Weights of a small contrastive image-text model: text encoder width 256, text encoder norm layernorm.
Rows from block 4 of the image encoder of a small contrastive image-text model, named by matrix and row number. Rows with one number belong to one channel. Each number is 500 + 40 x the weight over its row's rms, rounded and kept within 0 to 999. All counts start at 0. Numbers have three digits each.
After each channel's rows are labels from the 100 images, of 14848, where the channel reaches its highest value: "colour at peak" is the nearest of a few named colours to the mean colour under the peak. Only what is clearly more common there than usual is listed. The data: small charts drawn from random numbers.
# convs0: expand pointwise conv (encoder.blocks.4.convs.0.weight, 144x24x1x1), inputs 0-23
# convs1: depthwise 3x3 conv, stride 2 (encoder.blocks.4.convs.1.weight, 144x1x3x3), a 3x3 kernel
# convs2: project pointwise conv (encoder.blocks.4.convs.2.weight, 40x144x1x1, transposed), outputs 0-39

convs0.116:531509519552599537528495508467466490440471545510502482466491575441465535
convs1.116:473448440475478504542478437
convs2.116:521487547471495520536508445506472577442437441498592424500506463513470493478431452524533515541462473453451523520478535529
colour at peak: green

convs0.3:422458555496498541513500508506593493451516431553478443516474471502524518
convs1.3:517474479464453438441455488
convs2.3:526508513446479436507466486471521441581525510533454468488545500466540532474531557534537513547601439472490499542547552469
colour at peak: white

convs0.94:564558390504502510439487532522459521563470532456511515495527532520471503
convs1.94:508536486478503534409455529
convs2.94:473475517494559470502537579482517503453504492452576522490416557505453478519526459566557485485449553439486467505466482555
colour at peak: pink

convs0.4:481428457458516511438569479527497511501484511528422516464512440447556480
convs1.4:469447481469499575532546524
convs2.4:526455533479532529457485492515393542532456461483545519437468463475454541579506444505547435520464514554452483518484501522
colour at peak: green; cyan

convs0.33:517567556504505551538449494555490419513484544473497494541491540482439560
convs1.33:539457491421491551476538490
convs2.33:533433532472454512500548469480494533481464469467491445485529476488528490441421513552506553418517497424435468507550444530
colour at peak: pink

convs0.48:503463502483556543484591558512500543561513485489546541472526548508554446
convs1.48:465485448585523532484488534
convs2.48:498534481488491499480438619391500540459472416518455500530511434471517509535441506518517491486476520492458496460492539486
colour at peak: green

convs0.61:516491503474398562494462475566569481474477539445468511510455535466502486
convs1.61:462559512545491447473457542
convs2.61:507479536504527459565565516526468464524495518497487529489498537537500495493422550581502517398544455467528458519592470500
colour at peak: white

convs0.69:449481551463578558485535535486534560461532496549457472491519544510502566
convs1.69:499523491431550501424525499
convs2.69:480510532549520557432542491498540518425522515475495510503452434532471499562456478493387468443429522507537540512501504517
colour at peak: grey; pink

convs0.31:470449506513580540450511526459471494508474486494459544462481422498585463
convs1.31:478480531536537571529548540
convs2.31:526503523419555511529520533495415532485396443575555534454496428499447557497521469488476487461491499506493500487504529508
colour at peak: green; grey

convs0.52:554502432477499490470607512522476453526463552533520513466472441543524513
convs1.52:464496526477435514555451454
convs2.52:491420566488491485414483530507445520497442517485513523471559546491486454568493514478459485508475566543494507487585476571
colour at peak: pink

convs0.85:481451532527397489461530526527553464564528469510556555500460481517524488
convs1.85:499455484474509537478556580
convs2.85:488600444601488499567467573432533530499531497528500496503423522520541493457472497477510487473457511453501485508466494450
colour at peak: brown

convs0.23:541543452553543519495552488522473496485449519550535429541533541554444530
convs1.23:463467496521451522451438451
convs2.23:441574505448515481489495475509583490478546442519518500500528506523497452494530433525500390505551515546529589480486514526
colour at peak: pink

convs0.37:497450467522571512506542539457425483543450560484552462472556502459485503
convs1.37:503441491425458511482552518
convs2.37:510520516439493484515514575483463549455466478429491480533613458454461476474512482499492510502562533511461562542533569474
colour at peak: pink

convs0.143:543563478490513479451520539554509517510461600552512555460522509547534469
convs1.143:490503561447486470531471431
convs2.143:473494521524526474476509444536490410531488492590519538418487507539494463530461498472456458476533516469572410501531528458
colour at peak: grey

convs0.71:503471513507557455469546474423519474432434510500528519430507456489495436
convs1.71:493504569512572529529467461
convs2.71:551542493530514510555499497493462518517563484602513561533473513534519512457510477404469501446472469553504465486498476405
colour at peak: grey

convs0.111:552483464517517446471540483511468498426479553491491498535524530483563604
convs1.111:488493440481496436502434457
convs2.111:525536565504495565525493490458526439494536483563539499496437457466457533449468467559471424511527478471495557548507583516
colour at peak: cyan

convs0.60:451487440501464522518526438453484457472480483459478448604552522485497472
convs1.60:497496543479550557503547563
convs2.60:459493429416478594504491549517481497486479435490596532480560516545475518471504448508494528465519510529504550440519521464
colour at peak: grey; pink

convs0.104:461432568538493489516514520497566519433511441558459450496475483511438497
convs1.104:476448474470463447443458480
convs2.104:556518459491512477537465465512458474568519522543491495461535486433564511516542523458568499601568437491469486485461513457
colour at peak: pink

convs0.5:476469517459492509543529457494469509454506493493411510412437496458575502
convs1.5:461484450491498538475571555
convs2.5:490526528478524515449497480519480450512464456554527520475472480496381548557579473558507425484475479557535507502449487464
colour at peak: green; cyan

convs0.27:450541521441462546468488473464541506437501443497440447457552525474506452
convs1.27:481506465574565551517516501
convs2.27:452512498477497490447499503553562463537471552540495514484499498568521453530513493503466409577542548518568516413540516475
colour at peak: grey; pink

convs0.20:516517513430488572506565476503496537479599518533525534483490564505518446
convs1.20:538487503453529486421557496
convs2.20:471520497513512485469516543504496516467569504515474496574444505524493541547575543555506462509389487474577489520439497439
colour at peak: green

convs0.54:498568462460477569449518547540531477494479567550581503476468509471527500
convs1.54:478535455461530454454544454
convs2.54:467459559492547478452526464501493597468470526491543490485439479559462480508441522489442556445408496458514515495536467507
colour at peak: pink

convs0.107:442524425487487455534516408471487477439466479454526456556525526521504493
convs1.107:550513548532498557554504547
convs2.107:477448437499466610497468557488450540448469465463547542485546544525477518513536461507503552462551533535500533451543504461
colour at peak: white

convs0.78:428496563511471472552519510439505540509470530523535532568482567498531563
convs1.78:564489559484498545520452542
convs2.78:500450427459397521529492437473462485448468522488549519428473569516509490497495506422486518535508522445521478457472456531
colour at peak: black

convs0.45:482437497546520472483546492523491473583486464556488580484506511567563509
convs1.45:495553582534535535483514529
convs2.45:513541497522503538558483568486462544470467441554568506467431430516480486430497497428467537489484491456552502489429485468
colour at peak: brown; black

convs0.100:552563516439473486488454545471520550531520507487424466456491541490460429
convs1.100:519552526516543573517529547
convs2.100:494447519476491468410418525394465490572485540461460480436452512498525520520509556544499519531486496480480497535531537534
colour at peak: white

convs0.106:495448526497515501446515515407590538488542480521445453523517539534494538
convs1.106:450528522440564525502532464
convs2.106:430475448530503516462528466484487578439508453479504514460454533574477558558471480516465555420446501460536523518532477515
colour at peak: pink; grey

convs0.19:508513509579554492522506555521490545466429560556499512487479580488455480
convs1.19:530509471517475423474434473
convs2.19:591505394478482544608496528496450472486529502457531540562473489468513496444509491524508505492514518533454513458433510482
colour at peak: cyan

convs0.41:532536514547494489451503552515509536569478513560504500492552564567437449
convs1.41:510458461534493438541489436
convs2.41:479537504493448566537488526550475471483508494530487476586577488514544456509508499487465451485499527590509554438423473449
colour at peak: pink

convs0.28:458526483588423485509467474521425446456436487475480500547472518497506514
convs1.28:461478452463454511443448523
convs2.28:531538479533530507492478505457541473522505501503485536448470441446511526541547460543583399591555503503457526494510546470
colour at peak: pink

convs0.63:477460461500490512469489560538478458606440459503499573530532517506540480
convs1.63:458458510446470553443482522
convs2.63:592538468511571485583492557466446580521383535481539518483508478515475532503528488494491535508500537504493511544504472487
colour at peak: black

convs0.43:463471551467462473505538462445537529436490511512507463580474491540513586
convs1.43:460511522440533539466566522
convs2.43:460545442565531525510476470522490499546551504534469429492466510567567487549459510506460497461469456535517529521424430445
colour at peak: pink

convs0.49:459490485537558529517576482479457479494432463544442498481473411497538496
convs1.49:466485435494504582535502528
convs2.49:499457535398536432469449504462392547501445409479503530475522537475483510530524496499532505500500474533458473508519471539
colour at peak: green; grey

convs0.40:505485478448503451518551508549431507516479508417525549458430525458532462
convs1.40:526552558519500516532563454
convs2.40:415479520502480463457449606425543487484545477486440470546506549503547485539527518480494511481462553478533550554489534520
colour at peak: grey

convs0.38:554550474526528475489550527581452502507519484468600471499499488500447549
convs1.38:476523536410483516511443494
convs2.38:480524561482500470469472526448514518480455430495486493460544489493460461519439445557475409521459562524511475469561504582
colour at peak: pink

convs0.109:545532465509486414514461518478450476540497506389515523503477492445501449
convs1.109:470450489484426508445461522
convs2.109:568547431496556506580494434498489529523469476500528502467449422499495521444473452518547505505526458428448458523482491451
colour at peak: grey; pink

convs0.103:552538403512528504450467521525461533586462528483539505477501524527465454
convs1.103:544494450503531486418532534
convs2.103:479448536452515514494562566461490443440498505437517424551496527513484496480486533555563545461447463442462546541479490523
colour at peak: pink

convs0.18:541454513449518444492578534511516549503504570506559522481446549441517513
convs1.18:453431457487511507517526565
convs2.18:532513427467482484549512479552487437499548516482442537526585557471507506477515528494526501493575455518596471475497469435
colour at peak: white

convs0.83:518490527485473545496536493576537416456537483552495471521532483520560576
convs1.83:434500537430503514446478513
convs2.83:536508535526557451506505499431489497512444546552485512471529456467500471514420522544416419483462527569492449514549472518
colour at peak: green

convs0.67:463494458528511489484476518480510508619489526549488562549538516582517496
convs1.67:469476480524526524584559508
convs2.67:481530463489399554518445569457492544502434402506459511539514436507535504474435521495524492489521462504477516460458505468
colour at peak: brown; black

convs0.68:501536489499425454456467419490545593473502537499458477498545545500498481
convs1.68:514530538495559539541537561
convs2.68:496445480512484488428444514407527542544391554415474482434497521544494493509534542506475534499494505472504496540526506474
colour at peak: white

convs0.36:497456523540407496478514519487536454552549486509521544507453437535480426
convs1.36:495471452458519548514546568
convs2.36:495584446577502525562487593433538489484557489516464501521453514533538552472495482473487496424478480456491471514467524452
colour at peak: grey

convs0.105:496497527485420516435562511518546501516539428548565498482479437517484464
convs1.105:550567529561539482516474507
convs2.105:516488555471492538486513492506486573457445474448538443524536455473464478489455420511525489573468511511461558532500569580
colour at peak: grey

convs0.76:462450530484500480478493544441563550541514514550434501563520578514511531
convs1.76:505506478572523459570533475
convs2.76:419498456497450511462404476464500515492452419493435479461499508522543483480437513515487479450461484539463479450469428472
colour at peak: grey; brown

convs0.141:498451513514563488462554537468491549448435524515569510458558560488528496
convs1.141:533511446502440487451499563
convs2.141:596480534464570471575559495514461498513484519494489526515561440486521475446443511539530552474546495457481428513555489508
colour at peak: pink

convs0.133:523510519554508486454485560491422540524479497544505511447535556419465451
convs1.133:526533505535510485480428426
convs2.133:524477416542514512582549491528466482532579522550483556524477547514549508510533494503490492458495507531473458508450423414
colour at peak: green

convs0.17:537440473512477416467527514528419535526488569521549533482520494440505515
convs1.17:529502519456474410539531501
convs2.17:418480522505492486442484563525485467546501488534460543528502471559497584551505558509491496499566483515572516485554573450
colour at peak: white

convs0.96:427525526500452513505448505445501527521503501463417564471410519496476505
convs1.96:434556502493523474501444451
convs2.96:512547537577514462448475575456544555487541520493435490475473495454547401448523493477472535501439521473501516520505533549
colour at peak: pink; grey

convs0.74:508487533510437500498514512471550448457543496527535544473447418484412469
convs1.74:535553569529515442485468496
convs2.74:538485532441512513470472460530434560515467484466507470475562469424468487543479455492532480563480547592486512506544494577
colour at peak: blue; cyan

convs0.99:517494457405576515523479508499496576486552520463535508451483570491495527
convs1.99:506512532456505544407484518
convs2.99:447490540518458524476535576559493475502573469445487509592497563574508424496544505489476459462489522554518531515471506495
colour at peak: pink

convs0.16:490522532448421555527489499467553516470536483501440447458533503451558450
convs1.16:512557539554538547510551511
convs2.16:461567486496467472425442534460560473541464517504481519458503512529494490523479471580459382543493546533539497476511541509
colour at peak: green

convs0.131:458540533441456529485500439510531442515597462530546504534504450539506501
convs1.131:535516451547476430485468460
convs2.131:484472556446535507406521525503526537538474554443499490472438467481399487521508528485473515543457470522534497532499538588
colour at peak: pink

convs0.121:463474579493579575521519493451537553475491497548502508553488510530464550
convs1.121:456510529445513541433467532
convs2.121:500521547548526509449551537487489469506506504555466477550536420534489541572483538459405553446465512490475535529506569508
colour at peak: pink

convs0.79:546518473519489423504492470519511484543440547458524523576517549557502571
convs1.79:508548526450542533521542562
convs2.79:445510444480530449544515611490487569477443496502525531493476521502528506506497520524600500519494541455506515410496444480
colour at peak: black

convs0.2:552513482534443548456511442563517468559521473473430478547520451526536486
convs1.2:533502479531513486453450417
convs2.2:468504460442451487448468544498534454571555580538468514507531565521508489519570570474468511517549476499560544515503551492
colour at peak: white

convs0.6:513469462520450500513470508501529510540517400450494454504543458434541430
convs1.6:504500460506544579460519551
convs2.6:440537544471466512511493501474545524424460454549566441521502484562438512446448466528479464493423502467489499457507570503
colour at peak: green; brown

convs0.126:460462551510464488533516458478514454482479450451566513511424432556487537
convs1.126:479470477468438483553549545
convs2.126:473481494460487491504557543476499428504558519510451529546459494595536469464472513477477491396505482436456464469514532440
colour at peak: brown; grey

convs0.97:508507481430547483579502451522504449396525500470499519481495455455531527
convs1.97:488451486467466490416459478
convs2.97:545444557520498518484519489466488479525458537439513471443448443522457467499439567533452524515472428436429458528515488530
colour at peak: white

convs0.134:444457535552528468517537497427474513429432547545535525541496511469521470
convs1.134:440467527431441512477490495
convs2.134:495492561462460562411493507476548489469489464457519463496488490494446485461481460517471467550512481495442514486528636532
colour at peak: pink; grey

convs0.57:478505485466489506489555479498505468479506427485524465509449358497472479
convs1.57:463458471458459440484466456
convs2.57:440540531498487464506499445594510505518519468611573507453531543577513468515525480481500471531537489498544519462502439474
colour at peak: pink

convs0.72:509510534398467518481510506459520535527578496471453552500553533479566517
convs1.72:515556470506518432511528434
convs2.72:449534484511512492473554420511526527422538447435492477509481461570472472502425446519462517425446508531490498510491442525
colour at peak: brown

convs0.66:538515458485455434534491520485475564562480545489473520490577560525462448
convs1.66:504470459493543474558499423
convs2.66:509499464508462597521511456483494566402475412483512477564537489517506460437478432493497467480487524547507464455471499498
colour at peak: grey; pink

convs0.113:524474465539593523492507555489472529455438523512528529461495533437563461
convs1.113:550483446511470454469439530
convs2.113:578520447498578482621508513435499472524511556509525526523446472462507481431489517555492504469460528519457483532507469473
colour at peak: pink

convs0.11:534515528575449504460474468536491445513426528460435470522497558487444493
convs1.11:497542508454566551502554522
convs2.11:503500509464493475492473457487507497490444462477511458394482505526534453417476483541550583479522514434544457446544451533
colour at peak: pink